Weights of a small image captioner: encoder num experts 64.
Rows from block 7 of the image encoder of a small image captioner, named by matrix and row number. Rows with one number within an expert belong to one neuron, the router's apart. Each number is 128 + 32 x the weight over its row's rms, rounded and kept within 0 to 255. All counts start at 0.
After each expert's rows are labels from the 100 images, of 14976, where the router gives the expert most weight on average: "responds to" is what is common among them. Only what is clearly more common there than usual is listed. The data: patchworks of several textures.
# router: router (encoder.blocks.7.mlp.router.weight, 64x256, trained with AdamW), inputs 192-255
# up: expert up (encoder.blocks.7.mlp.up, 64x128x256), inputs 192-255
# down: expert down (encoder.blocks.7.mlp.down, 64x256x128, transposed), outputs 192-255

# expert 7
router.7 [132 100 101  77 126 139 135 109 134 131 120 109  82 123 119  85 130 108 132  47 156  91 115  99 148 181 132 143 119 119 139 190 146  82  90 131 145 138 126 148 108  85 148 139 101 136 162 140 174 132 161 106 127 142 129  37 110 119 122 146 126  99  91 129]
up.0 [180 136 145 160 154 113 102 153  71  85 143 175  85 119 158 104  94 137 163 198 128  75  79  98 140 147 120  70 163 113 132 120 141 134  82 114 145  99  92 104 142 128 101 154  93 117 156 165  91 116 100 170 138  79 129 138 139 161 121 138 103 146 106 134]
down.0 [142 149 105  47 121 132 130 169 107 101 143 112 100 161 108 183 136 113 103 105  69 156 133 139 135 195 103  95 127 139 234 120 129 108 153 154 123 119 162 121 110  99 135 129 145 101  95 141  89 149 134  90  89  75 155 163 111 182 185 122 104 121 148 154]
up.1 [129 117 146 108 158 115  98 107 126 152  96 204 106  87 151 125 170 102 154 135 182 120 133 162 169 164 114 133 129 176 134 135 100 114 141 145 150  95 116 140  78 155 151 131 157 159 133 125 110 168 196 124 148 143 111 136  97 152 159 134 177 144  92 189]
down.1 [174 155  55 112 155 169 122 153 134  99 159 153 117 131 175 130 140 152 182 109 160 116 131  82  83 110 144  89 154  52  93  96  97 140 134 117 122 138 122  71  90 110 122 195 153 152 155 192 144 105  84 104  94 124 131  71 144  94 105 159  95  89 109 112]
up.2 [122  63  83 111 217 124 129 105 141 139 140 132 175 145 114  62 119 159 203 149 117 149 134 138 146 115 157 107  72  88 148 160 150 100  91  55 136 192  67 156 172 123 157  95 113 169 129 140  95  98 149 130 106 123  68 201 131 139 133 160 125  63 100 155]
down.2 [110 162 145 120 146 146  90 124 111 138  99 147 123  92 121 127 133 117 178 139 126 111 110 144  75 169  87 148 127  87 128 107 118 174 156 115 133 114 106 151  78 122 154 105 160 106  94 118  69 146 157 126 163 136 176 125 134 110 130 117  41 164 135  97]
up.3 [142 133 119 108 131 121 187 150 132 152 193 163 143 104 111 101 123 138  91  87 130  96 124 150 101  91 143  98 134  74  90  99 159 157 131 102 158 131 166 129 102  93 124 225 183 105  96  82 124 150  89  83 140 128 133 126 137 103 143 122 140 134 126  75]
down.3 [122 133 112 147  56 149  85 139 190  61 128 126  57 142 118 104 119 164 138  99  87 140 128  98 161 183 115 108 102  85 119 135  87 140 103 151 153 164 128  90  78 137 141  71 120 137 104 124 175 138 106  99 121 145 155 120 119 156  96 157 102  55 128 151]
up.4 [115  83 173 101 121 145 103 119 113 136  96 164  95 131 121 151 138 140 115 125 121 164 108 121 124 159  72 146 121 126 153  90  45 122  86 138 161 152 199 164 205 150 157 131 152 174 106 143 127  69 128 110 140 107 182 103 135 122 124 147 145 118 128 127]
down.4 [142 138  91 148  78  99 139 121 101  64  92 159  96 134  98  84 156 170 119 123 126  86 131  88 176 112 208  83 141 132 154 133 177  71 116 150 108 185  80 110 101 124 100 159 132 125  92 157 132 116 146 145 115 155 146  71 127 133 140 104 155  79  82 148]
responds to: patches: two; woven; looped; studded

# expert 2
router.2 [105 107 112 120 112 162 104 164 106 128 124 107 153  52  92 135 138 129 162  98 162 167 118  68  89 118 103 102  52 158 120 161 135 112 148 200  94 120 146 149  93 150 186 146 129 132 146 122 161 166 151 152 137  82 104 141 173 112 133  94 121 162 186 116]
up.0 [118 113 129  76 113 115 120 124 141  59 150 128 147 101 172  97 156 178 120  89  74 108 161 144 102 119 123 186 120 141 134 148  83 144 183 160 214 155 148 167 127 132 132 144 115 164 155  87 150  91 128  88 142 165  98  73 124 119 113 105 122 162 133 125]
down.0 [183 108 189 162 119 171 182 150 136  89 119 114 175 119  54 145 104 105 119 119 118 119 150 104 117 132 188 140 155 111 142  93 134 171 168 162 124 136  94 120 146 143 117 123 117  90 158 137 193 154 144 175 150 119 136 133  77 126 125 165  96  91 119 147]
up.1 [ 87 170 134 106 166 169  76 116  96 128  83 163 153 182  96 118 192 126 132 136  62  68 165 111  79 122 116 124 136  99 102 129 125 106 167  81 131 188 145  73 180 125 153 125 156 156  83 135 181 157 104 173 165  73 141  71  81 124 121 185 153 103  86  90]
down.1 [117 139 169 108 156 100 155 151 111 172 132 124 137 129 244  97 129 134 136 123 114 212 127 138  81 156  90 165 108 142 135 134 131  92 172 130 172 116 165 112  86 133  79 123 107 146 136  87 139 146  89  96 122  99 122 140 187 120 121  79  91 133 164 126]
up.2 [165 150 144 154 104 142 160 185 170 162 161 142 179 157 138 143 153 191  94 147 187 145  92  90 163  63 151 146 141 146 114 121  73 159 124 143 141 145 100  73 168 205 179 149 121 142 115 139  52  74 162 162 143 101 139  93 124  98 150  92 138 104 100  88]
down.2 [138 161  77  84 113 118  70 134 117 118 123 122  69 141 108 119 158 143 102 174 183 154 104 109 140 110 128 123 100 185 171 100 159 162 169 102  74 200 127 126  86 125  73 121 161 166  58 197 151 150 160 151 186 158 119 126 167 106 125 204  73  97 175 173]
up.3 [ 76  87 124  97 124 163 179 120  87 216 170 101 120 149 141 129 136  85 157 151  58 203 141  89 172 174 138 139 112 181 115 139 166  79 156 112 120 109 134 122 157 101 149 115  90  81  77  96  13 108 122 171 118  94 150 179 117 141 123  87 146 118 189 132]
down.3 [143 152  99 112 183  70  71 128  99 111 113 218 131 158 165 124 142 187 107 133 175 105 129 177 175 127 125  75 171 134 121 138 123  84 127 144 150 147 143 179 135 121 180 162 179 100 198 153 111 109 116 139 141 122  72  62  70  91 191 140 105 146 146 117]
up.4 [115 159 145 110 150 107  96 124 126 101 127 104 112 146 131 132 175 147 119 138 143  98 166  71 124 188 183 145  82 187 115 137 145 112  74 101 144  83 167 178  92 100 117 111 100 149 137 144  78  93 106 107 111 155  98 145 113 112 119 149 104 113 108 167]
down.4 [ 78  97 109  58 109  91 123 124 109 150 113  82  54 108 153 112  83  66 174 113 127  96  92 158 155  96 201 101  98  88 132 140 168  73 153 124 160 117 109 135 194 119 117 147 157 173 125  71 183 126 135 144  74 141  99 160  98 117 142 117 125 120  91 114]
responds to: patches: two; cracked; cloudy; centre pattern: cracked

# expert 15
router.15 [143 181 130 162 178 176 158 140 138 122 137  90 108 201 129  64 154 170 141 146  71 164 176 104 116 149 107 102  71  80  74 165 133 114 129 178 108 154 175  93 136 125 150  93 119 139 100 131 156 123  81 122 122 154 136 126 103 106 154 117 139 117 146 116]
up.0 [174  84 181 147  98 139 196 140 128  61  63 113 159 162  97 151 131  91  96 146 138  99 116 152  99  94 121 130 137 114 177 106 109 116  98 141 105 131 115  99 105 163 142 135 115 119 167 128 145 163 103 145 124 131 111 135 133  91 133  72 117  82 206 214]
down.0 [145 145  52  99 134 117  81  87  99 191 145 136 119 136 111 165 167 138 103 168 151 130 160 126 151 132 136 140 104 144 110 139  89  91 144 154  87 102 111 157 111 146 116 145 170 148  99 165 156 124  85 106 151 111 163 185 135  82 179 137  77 121 137 197]
up.1 [134 123 145  98 115 134 120  78 176  36 168 141 129 109 153 130  76 111  77  93 150 109 107 136 101  69 112  92 114 174 159 161 127 197 133 127 175 137 107  95 163 149 114 129 198 103 148 100 115 160  98 184  53 142 166 151 128 148  91 135 140  98 106 134]
down.1 [149 198  87 111 111 173 138 117  96  98 142 106 119 155  57 113 164 104  97 160 106  92 108  86 136 131 157 149  78 105  71 144 186  43  95 176 129 128  93 108 153 155  98 174 143 120  83 124 160 113 109 113 172 117 147 163 152 104 209 147 156 125 146 209]
up.2 [112 172 129 175 167 167 167 167 125 162 150  91 148  98 136 150 105 127 112 161  38 142  88 186  90 108 142  97 115 177 123 123  88 177 149 115  98 109 153 116 139 125 154 185 130 141  77 131 157 123 165 130  61  99  66 133  80 183  95 181 119 155  74 158]
down.2 [ 88 134  72  75 220 142 108 171 190  94 128 110 130 147  91 117 116 136 110 112 139  85  51 151 151 164 106 126 144 134  83 110 153 165  86 122 175 170 122 147  84 146  98  36 149 148  62 127  94 156 110 145 110  94 179 191 145  99 110 146 167  92 166 173]
up.3 [156 128 169 139 135 187 127 155 111  96 156 143 117 137 139  96 140 157 188 148 114 163 133 128 134  74 136 112 157 135 125 102 114 110 167 168 183  77 123 134 160 200 157 142  96 117 170  90 122  86  77 106 121 115 108  64 106 173 125 150 136 157 134 132]
down.3 [176 135 119 117 163 149 177 133 100 119 155 127 171 172 121 113 129 135 110 133 158 150  84 102 189 108 160  98 105 129 138 145 151  69 143  92 104 148 143 132 164  81  65 127 103 150  64  98 163 168 144 146  97 177 104 176 105 105 111  63 176  91 117 138]
up.4 [122 139 151 158 166 125 145 139 154 106 178  98 106 159  64 143 150  77 109 129 127 164  79  72 113 142 117 160 122 104 173 127 145 134 151 108  96 177 143 199 104  97 176 112 103 134 135 125 138 106 148  96 103 139 109 152 154 124 145  91 207  92 131 160]
down.4 [161 163 124 133 113 126 171  97  47 111 109 132 151 157 118  85 102 196 158 116 164  92 142 117  95 149 165  57  83 118 147  83  70 121 171 113 128 150 127 132 187  94 113  80 118 149 140 155  98 138  72 127 140 127 112  99 167 112 158 163 117 116 121 132]
responds to: brick; centre pattern: brick

# expert 63
router.63 [ 99 187 142 152 153 140 161  91 157 147 128 182 163 116  66 114 163 151 126 172 121 159 150 124 149 120 119 121  65 147 118 124 197 131 182 164 138 159 152 115 119 161  97 103  68  88 126 163 137 185 105 164 188 125 186 134  86 163 178  76 127 115 141  91]
up.0 [147 100  90 126 160 136  90 146  49 132 123 178 131 120 101  96 190  86 129  80 146 120 155 146 159 128 154  93  57 157 106 114 116  81 114 149 174 160 112 100 144  99 134 121 114  96 112 122 149 142 100  99  86 106 127  94 140 143 145  76 151 129 147 116]
down.0 [ 92 182 177 134 128 155 135 139 120 104 135 137 133  86 179 151 126  83 122 167 165 115  97 142  90 210  94 122 195  97 126 140 156 155 119  98 159 116  88 136  85  92 168 152  84 104 116 196  76 144 119 108  77 105  91 104 151 153 114 128 126 162 129  95]
up.1 [108  84 105 161  89 151 159 175 131 102 138 149 132  85 196 132 134 172 131 179 190 187 106 169 192  91  93 163  79 170 165 118  96  82 112 126 150 148 168  95 184  94 118 153  73  93 126 103 133 154  97  93 104 139 154 108 102 105 169 100 132 165 156 102]
down.1 [108 133  85 137 164 108 109  90 173 181 131 156 119  95  79 110 179  94 154  97  64 110 153  90 100 101 130 168 115  86 119 110 117 122  68 138 196  50 174  99  70 155 189 128 130 124 116 121 122 105 109 172 118 143  94 117 136 134 120 117 116 126  94 192]
up.2 [ 54 103  92  81 126  67  99 104 106 107 130 102 134 149 106  93 110 131 211 103 175 144 135  99 120 100  97 110 113 147  94 190 136  59 122 120 117 162 125 163 102 103  80 120 119 117 171 160  65 156 157 176 109 153  77 146 109 140  66 100  91 136 104  81]
down.2 [145 147  64  92  84 119 146 134  70 104 133 160 133 159 136 153 147  65  95 177 131 118 127 167 114 131 132 138 177 127  78 166 117 145 136 127 197 118 141 188 126  87  96 153 188 153  45 152 135 130 133 125 148 105 124 171 135 114 133 115 135 128 133 152]
up.3 [145 107 111 108 143 128 141  97 124 151 106 120 115  56  53  90  97 104 180 156 181 125 180  91 110 123 132  99  99 172 148 132 141 109 154 118 127  92 118 122 139 177 130 115 172 129 101 152 113 107 194  77 111  86  99 130 118 150  94 156 129  91  89 109]
down.3 [116 145 166 120 109 151 118 135 129  80 154 105 158 152 127 123 130 155  99 146 179 154 142 112  36 139 127 162 175 123  96 119 155  71 134 155  83 170 122 173 105 139 152 102  88  92 164 120 173 176 138 118 104 162 133 144 168 115 160 140 135 185 129 156]
up.4 [115  91 120 104  79 131 163 126 122  98 139  99 144 128 141 180  85 120 129 202 109 119 170  80 131 151 100 131 161 135 140 119 120 133 150 160 187 116 128 135 192 142 173 129  91 168 169 128 143 180 145 136  79 171  78  83 105 127 145 159 121 122 131 157]
down.4 [ 99 160 152 136 117 105 128 141 120 163 124 111 139  84 124 187 147  98  87 105 214 146 109 125  94 179 112 102 137 172  74 129 135 174 100  99 162 142 135 150 175  82 130 111 147 169 108 135 116 104 145  35 134 144 104 137 143 170 118 113  80 101  68 157]
responds to: patches: two; mosaic; camouflage; veined

# expert 28
router.28 [ 71 136 150 153 159 150 118  68 110  84 111 127 132 107 129 131 158 189 166 148 187 125 123 105 132 143 133 131  85 176 100 109 180 159 151 128 116 185 101 144  87 152  92 105 120 117 113 100  80 188 165 119 136 106 134 183 109 123  84  89  88 152 137 104]
up.0 [153 126 135 142  97  93  84 134 117 187 175 123 110 179 166 128 122 113 152 151  82 181 154 110 105 128 110 124 156 149 150 154 119 135 181 104 123 116 150 133 122 120 126 171 140 112 149 173 110 101 131 128 118  81 142 196 136 140 174 131 135 108 156 166]
down.0 [136 167  90  91 140 146 148  86 139 124 126 160 146 151  92 157 140  82 115  84 125 179 173 101 115  91 135 123 161 119 151 178 126 178 147  90 129  99  94  89 124  99  54 118 150 164  76 100 116 142 128  85 137 204 116  74  72 157 243 144  96 101  85 153]
up.1 [111 129  96 141 109 152  47 123  92 128 131 136 164 125 189  85  81 150 114 155 128 150 139 157 155  93 137 145 131 123 175  32  85 153 182 134 135 135 159  71  91 138 126 143 120 132 151 127 191 107  96 117 166 108 116 140 182 173 131  96 141 123 127  85]
down.1 [110 123 157  91 105 140 172 141 164 111 103  94  85 106  63 130 186 146 159 148 129 167 157 102 104  84 120 126 142 103 108 116 125 113 152 115 152  94  87 149 136 116  99 143 137 130 149  35  91 166 128 151 114 157 144 133  72 101 136 129 147  74 154 158]
up.2 [134 110 155 145 121 123 175  85 133 174 134 162 189 137 107 114  88  92 117 124 131 134 164 125 109  93 101  76 152 105 216 150 166 136 145 172 145 186 165 100  67 148 109  91 144 148 125 150 179 126 135 124 125  56 117 183 116  75 190 103 201 159 148 164]
down.2 [163 126 158 123 149  61 148 121 107  58  88 135 119 158 128 172 137 105  95  92 136 109 138 124 110 139 166 165 132 119  89 143 182 168 155 128 119 149  70 115 119  64 115 190 108 152 143 114 183 117 120 101 115 144 128  95  85 115 114 159 197 108 107 150]
up.3 [106 113 145 100 143 117 105  57 104 115 164 128 101 177 175  98 128 130 173 103 102 113 142  85 121 171 126 165  60 120 110 112 148 205 144  96 150 102 120 185 153 173 189 100  90 148 120 117 139 192 136  69  91 107 143 138 137 146 160 180 174 157  81 111]
down.3 [ 73 184 126 157 120 187 108 138 183  91 166 166 121 135 114 144 165 122 100  97 111 148 148 105 165  60 116 139 223 134 142 126 185 101 142 153 165 151 125  96 115 161 140 133 134 109 153 157 213 110  62  93 103 146 152 184 108 105 152 123  74 161 157 132]
up.4 [131 111 180 144 146 120 103  87 166 163 128 142 126 220 154 164 105 146 125 157 116  69 137 156 113 102 164 175 106 128 107  77 151 177 156  82 129 149 194 162 143 120 113 135 140  97 163  59 159 129 148 153 205 110 146 113 142 148  92  48 152 151  72 147]
down.4 [161 146 130 133 121 165 148 130 118  99 150 123 121  74 134 116  91  79 105 144 170 131 127  98 134 105 138  68 139 153 137 130  86 119 137 120 109 146 103 188 151 129 123 137 118 126 102 129 162 118 137 105 168 210 195  35 131 105 134 119 144  81  61 125]
responds to: striped; plain; centre pattern: striped; spiral

# expert 8
router.8 [110 177  89 130 165 186  95 139 166 119 103 147 157 107 144 112 149 104 159 165 172 164 132 134  75 159  98 138 116 144 126  96 136 106 122 141 148 187 109 154 106 156 116  98 153  93 107 208 120 186 130 197 110 174 195 163 110 113 183 125 186 176 119 148]
up.0 [126 152 140 103 111 130 149 108 119 162  78  99 112 119 165 156 131  89  96  99 148 171 123 183 123 175  87 107 109 148 154 161 104 124  79 128 162 183 119 124 170 145 132 133 157 161 126  76 164 185 144  99  99 118 150 112  99 166 117 162 140 166 116 106]
down.0 [ 69 119 153 157 108 136 130 136 146 194  91 164 184  85 118 123 142 197 184 118 129 134 138 135  95 116 124 119  94 114 192 124 149 147 126 144  90 114  93 181 126 168 193 126  87 128  97 101 163  91 166 128  96 119 153 124  57  85 126 118 118 137 134  81]
up.1 [116 105 133 144 186  72  90  68 107 115 134 156  99 119 155 128 103  67 135 185 220 157 143 147 146  96 101 117 158 161 132  66 129 138  91  75 183  96 221 112  64 142  90 130  95  98 163  99 137 135 143 146 109  66  64 159 117 113 148 129 111 133 138  53]
down.1 [ 52  57 157 162  76 127 154  83 146 153 107 101 112 105  92  96 119 149 169 161  96 167 111 128 144 114 107 135 140  93 134 140 143  88 155 156 139 103 152 136 108  90 129 128  79 137 138 139 182 127  96 142 119 189 121 105 107 106  37 153 133 125 113 121]
up.2 [156 106 143 118 132 101 176  90 131  72 152 100 123 140 110 153  87 114  94 109 137 150  83 118 183  93 158  84 173 191 104  91 106 125 147 120 142 140 115  59 136 129 164 136 113  79  93 135 142 139 165 146  86 117 108 119 102 150 176 125 134 147 125 163]
down.2 [127 118 141 122  99 143 119  89 129 134 114 100 135  46 173  75 116 126 210 101 132 168 126 123 153 128 135 104 106 128 110 150 107 137 104  90 178 157 152 127 135 172 163 165 132 136 127 111 159  96  88 138 103 143 113 129 130  97 161 150 111 145 173 151]
up.3 [155  74 147 123 139 120 120 117 112 162 138 101 116 125 114 140 141 158 112  83 151 113 178 125 150 140 116 118 150 106 138 106 155 110  14 144 116 142  94 103 167 188 181 174 120 141 134  95 182 120 189 172  90 111 153 136 137 101 139 135 147  60 137 176]
down.3 [ 97 190 132 134 142 134 147 123 129 101 104 166 131 184 160 189 114 129 146 139 161 162 102 221 101 158  32 128 143 113 157 188  98  96 171  94 123 121  82 206  70 126 104 147  25  97 115 125 119 101 145  88 129 172 111 154 106 137 131 151 113 141  74 119]
up.4 [141  65 184 150 154 131 129 117 139  92 184 133 175 153 163 137 126 154 136 146  92 159 114 161 100 123 131 114 112 157 195  86 176 131 142 124 134  88 118 135 174 147 110  86 173 131 102  75 134 135  60 194 105 188  86 124 125 101 120 152 124 110  84 125]
down.4 [132 195 147 118 174 143 151 166 127 188 168  81  66 157 139 162 122 148  81 132 127  77 126 117 148 150  58  88  88 169 100 136 134 141  99 103 129 159 144 138 160 169  69 181 154 144 130  77 122 143 125  66 126 158  12 144 123 147 133 115 116 111 118 154]
responds to: patches: two; checkered; centre pattern: checkered; plain

# expert 12
router.12 [ 68 144  75  88 120 186 166 134  91 139 112 130 109 116 168 143 147 121 124 178 206 170 152 165 144 160 157 149 108 138 149 101 143 107 171 152  99 120 107 103 109 200 132  85  90 169 143 189 142 121 140 170 156 123 161 158 119 134 155 130 107 146 161 143]
up.0 [117 139 161 104 120 161 171 175 144 115 136 152 129  97 115 100 100  98 136 144  82 125 157  71 131 107  68 139 139  87 105 151 132 195 105 122  90 107 129 181 135 129 133 142  83 167 144  97 152 144 142 174 103 164 151  93 172  78 153 148 126  57 166 159]
down.0 [153 156 119 105  84 118 126  81 176 147 166 137 168 145 164  89 166 133 138 162 156 132 138 121 161 187 101  98 115  73 163 141  59 112  90  89  95 110 166 102  70 120 138 113 133 162  70 150 110 101 168  79 122 141 166 116 105 127 101 115 131 130 117  85]
up.1 [107 124 138 110  93 144 106 108 184 124 167 169 160 107 147  88 199 118 114 107  72 115 142 143 129 105 118 186 152  91 104 104 170  97 179 120 127  86 178 111 103 127 130 126 133 129 172 118 191 106 125 128 134 114 122 131 149  94  87 198  90 163 119 146]
down.1 [ 94  82 181 126 152 150 140  92 101  88 122  47 147 167 106 103  91  67 145 109  65 117  87  92 177 204 126 121 122 117  71 188 104 142 145  91 140 182 102 117 120 147 142 142 164 127 162 147  64  57 120 105  66 141 137 143 142  90 149 109 131 132  73 119]
up.2 [ 91 176 100 128  88 111 114 101  68  98 153 132  54 104 168  57  91 231 112 170 160 145  87 154 119 142 182 103 160 138 152 111 162 142 162  99 163 132 138 164 103 119 147 138 118  98 189 154 113  97  96  80 110 123 149 126 152 109 134 160 164 116 157  73]
down.2 [ 98 144 151 131 116 138 106  94 123  70  86 198 105 173  67 156 172 134 127 103 118  46 108 107 153 145 144 143 147 141 101 177 157  90 145 124 155 107 109  75 112 144 104 138 136  95 118 117 168 164  89 172 154 180 124 108 138 128 209 155 110 111 128 144]
up.3 [ 97 128 143 147 200 130 127 138 130 167 170 161 135 129 162 153 147 139 133 131  97 165 156 101 152 174 123 139 152 177 157 127 140 100 126 176  85 218  88 109 170 113 119 152 109 171 129 173 146 138 136  76 143 201 112 106 108 158 142  87 122 177 148 166]
down.3 [ 54 189 138 127 110 181 149 103 120 166 131  79 122 134  91 128  49 140 102 135 145 111 160 124  94 139 168 116 161 154 111 115 138 140 185 115 142 173 202 156 136  99  87 202 130 208 130  61 184  86  72 166 157 118  75 131 155 145 222 132  95  66 150  89]
up.4 [149 138 148 106 104  36  65 138 180 139 146 142 135  72 130 133 129 124 106  82 125 147 143 189 129 143 137 112 167 138 153 147 131 134 110 174 102 144 116  53 137  71 118  91 142 158 100 117 142  62 119 171 109 170 189 132 127 100 121  77 105 110 116 141]
down.4 [113  91 109 132 126 196  58 161 126 109 214 135  93  98 186 140 146  98 122  63 109  86  87 118 111 126 128  68  75 140  95 117 130 121 154 108 103 136 137 155 172 116  99  87 133 119 141 216 145  90 155 122  75  84 134 123 151 154  82 109 102  95 101 117]
responds to: patches: two; triangles; honeycomb; centre pattern: triangles

# expert 33
router.33 [102 107  91 127 122 122 121  86 103  62 142 187 102 167  72  49 154 115 117 162  89 181 144 101 128 123 112 114 159 190 169 115  98  77 114 116 131 142 160 125 126 104  94 154 132 125 107 124 158 103 114 188 191 128 109 117 137 146 121 141 169 140 198  81]
up.0 [101  94 148 124 122  74 116 104 165  85 120 119  62 108 112 182 132 107 162 139 150 102 153 119 119 132 125 113 118 175 156 109 102 127 133 145  65  83 131  91 124 145 198 174 132  86 166  89 113  83  99 169 119  99 113 140 172 109 139 143  56  78 165 134]
down.0 [121 126 131 113 114 143 134 154 116  87 128 210 125  75 155 135  90 153 139  59  76 113 128  91 111 154 175 149 130 150 121 174 145 103 165 133 110 175  76 138 119 110 182 105 118 111 152 147 103 153 131 139 187  75 139 179  87  88 102 211 136  63 109 144]
up.1 [120 164 127  81 131  74 102 132 133 153 124 136 117  73 132 150 199  90 116  84 111 108 122 136 166  98 116 135  81 139  72  85 169 101 101 107 139 111 114 122 136 144 106  82 105 113 130 149 128 131 106 115 108 162 129 163 135 146 215 181 143 106 133 137]
down.1 [ 95  64 124 187 170 123 129 170 161 158 100  68 157  72 147 118 152 130 106 106 127 112  96 118 133 175 117  89  76 148 212 134 160 164 148 142 114 111 150 154 140 141 148 159 135  96 189  93 181 109 120  92 151  81 129 130 148 143  87  93 128 105 115  99]
up.2 [ 96  81 129 117  99  72 128 127 116 115 104 127  83 125  91  76  88 162 181 164 154 150 127 123 127 144 122 138 127 110  50 150 164 123 119 165  71  74  78 135 111  97 142  92 111 130 129 109  82 120 150 162  81 137 115  88 153 125 121 150 218 137  94 119]
down.2 [106 133 154  89 105  93 108  76 149 161 134 146 162 157 129 173 104 108 103 165 142  49 140 192 119 153 117 115 131 183 109 120 106 141 100  85 165 112 107 120 141  63  91 130  96  71 118  82 118 149 151 161  78 154  84 130 142 115  95 166 134 109 107 118]
up.3 [104  94 121 151 142 113  97 101  98 149 108 123  79 132 127  87 144  88 107 148 110 180 133 144 151 180  84  79 106 224 177  98 153 181 108 144  94 167 126 194 125  91 102 159  67 135 173  91  93 118  84 104 138 163  95 121 145 225 205 122 103 156 116 128]
down.3 [136 161 146 133 186 141 138 125 161  88  57 128  87 105 156 108 126 146 144 144 165 149  68 146 143 126 118  77 142 134 116 185 140 147 140 109 145 111  95 111 162  87 125 117 123  67 141 104  93 156  58  65 128 190 153 112 107 163 131 159 133  94  79  78]
up.4 [114 122  80 156 133  99 167 138 116 172  97 120 110 119 112 109 135 177 140 137 148 164  95 128 128 126 135 157 170 139 118 173 101  73 103 136  92 102 177 108 216 133 104 113 128 170 125 162 138  81 156  83 128 125  63 157 170 118 132 147 119 157  96  58]
down.4 [133  84 160 112 150 131 135 151  87  93 162 126 149 143 121 155 110  70 137 114 110 114 129 147 170  81 139 126 146 106 202 159 153  73 152 127 143 137  98 180 121  78 103 139 122 124 110 132 137 187 132 114 168 106 134 176 110 152 146 101 151  68 155 127]
responds to: cracked; marbled; centre pattern: cracked